python train.py --dataset="dead-leaves pictures: piles of overlapping shapes" --image_size=64 --widths=[64, 112, 192] --nesterov=true --max_steps=40000 --lr_schedule="cosine" --warmup_steps=2000
Rows from block 2 of a small image classifier, named by matrix and row number. Rows with one number belong to one channel. Each number is 128 + 32 x the weight over its row's rms, rounded and kept within 0 to 255. All counts start at 0. Numbers have three digits each. After the name is the row's rms in percent of the matrix's.
After each channel's rows are labels from the 100 images, of 14976, where the channel reaches its highest value: "top examples" is what is common among them; "patch colour" is the nearest of a few named colours to the mean colour under the peak. Only what is clearly more common there than usual is listed. The data: dead-leaves pictures: piles of overlapping shapes.
# convs0: first 3x3 conv, stride 2 (model.blocks.2.convs.0.weight, 112x64x3x3, each kernel summed), inputs 32-63
# convs1: second 3x3 conv (model.blocks.2.convs.1.weight, 112x112x3x3, transposed, each kernel summed), outputs 38-75

convs0.42 089:104122144074064112112112113106145116069085123130087100135173092183143128106117162133128064112096
convs1.42 116:103179126073081147072151090119103141108140125167125145113095121102131108091117117176156123146116095110163142085152
top examples: mixed sizes; grey
patch colour: grey

convs0.79 093:112116110199129077149098082102144157043141114119110095095135097158121104113135165096135110085129
convs1.79 101:088069128144105176073132150153076071104103102139125149109118114131085073137081097168177136133100101104085115064127
top examples: vivid
patch colour: grey

convs0.51 131:160103128086104103138136159122143140082124133143207105170122078150120161144154161129144138200173
convs1.51 121:095121155128093085067075127158106148166114113091110134126134132080110097136140080128107095098152124191138088087039
top examples: grey
patch colour: grey

convs0.98 102:124080119140114109120102143105050098154097179073138113178097076138104082116131152124178051085106
convs1.98 108:160096202137119141125089111126088068125136135173129146129117084121060111092179116108094075119154131041128113107086
top examples: vivid
patch colour: grey

convs0.1 090:080123115155155110148132107079125148142112156165086153140101085145141088150168052148149106079128
convs1.1 114:080117146096105122118170143073123108092109107152129096093130080124118087072079119077120097099095147097087100123124
top examples: mixed sizes
patch colour: grey

convs0.58 101:130107157129080173155156078102160126093093131063085143147133101136141122129077090126139121122102
convs1.58 114:146127148140067128097165083131119155160155128171108148202129099070102127129122099131164144144189129125142161098122
top examples: mixed sizes; grey; gear
patch colour: grey

convs0.38 087:198141088172148155096137171091110192123110095098095080076110181171098116055082085098129116093119
convs1.38 094:111138189131128108149088186115165137127123106131148163080157090174094096110110120112142152083100145217083094085090
top examples: vivid
patch colour: green

convs0.102 080:184087117104114111116074119083085088126016066141126113081106126102111139169068122078134097150088
convs1.102 096:071167091144135142092148177092141091147133076120162111112175118139162079090126162142137149079202122122092127136098
top examples: vivid
patch colour: grey

convs0.101 119:154174086112111077117079145186146087120148131151114145148183111155149129137159109144135141077090
convs1.101 103:218109144104103079125145154126115163079098146173108120161087167085138051145152113166152103122090115081125106117145
top examples: shaded; vivid
patch colour: green

convs0.62 100:126109069116141137132142101071072126157051165101037147118141109140111170119144112121121059130155
convs1.62 102:106117168126101104166095096130160099137161116110144137122100108100132113129102114118195141122123139116149095137133
top examples: mixed sizes; grey
patch colour: grey

convs0.76 089:098069079115107089116123196092099104078072110147108104084118099144141124088081188081127086108107
convs1.76 101:129079136095130121102095107095145192181107180141103149167109151088151157133157095122064204140085103091151165134133
top examples: mixed sizes; shaded; ring
patch colour: grey

convs0.11 093:119116147096070178129154154156055121160137126067105108073173073183147112114138081112120108104131
convs1.11 120:146119115064086111110116147091124159154146124128097095126149159126153172074148113134139093070167089127152140130118
top examples: grey; vivid
patch colour: black

convs0.57 083:040157122128071150146138112127108109148126165142123149137131112255129108158150116183115093182151
convs1.57 093:107109107138118179093122132129092141141089075107113162104092114088119092104152126166148111103176112056147119117156
top examples: mixed sizes; grey
patch colour: grey

convs0.20 091:127089119125176094105109140125094093165110133160155110086114122091143101153196184144193135159182
convs1.20 098:094118117176115150089056141129102175129117114101116147135126095151130033172046144117085129097081094153121149128103
top examples: small pieces; vivid; grey
patch colour: grey

convs0.35 107:131091150172118100127155099139105141153101154143110118159110117117096153091180077156122061147085
convs1.35 091:077105106115109109132170060139123092162113068129168134133131127141095100133159115157097109145100143069084127141098
top examples: ring; vivid; gear
patch colour: grey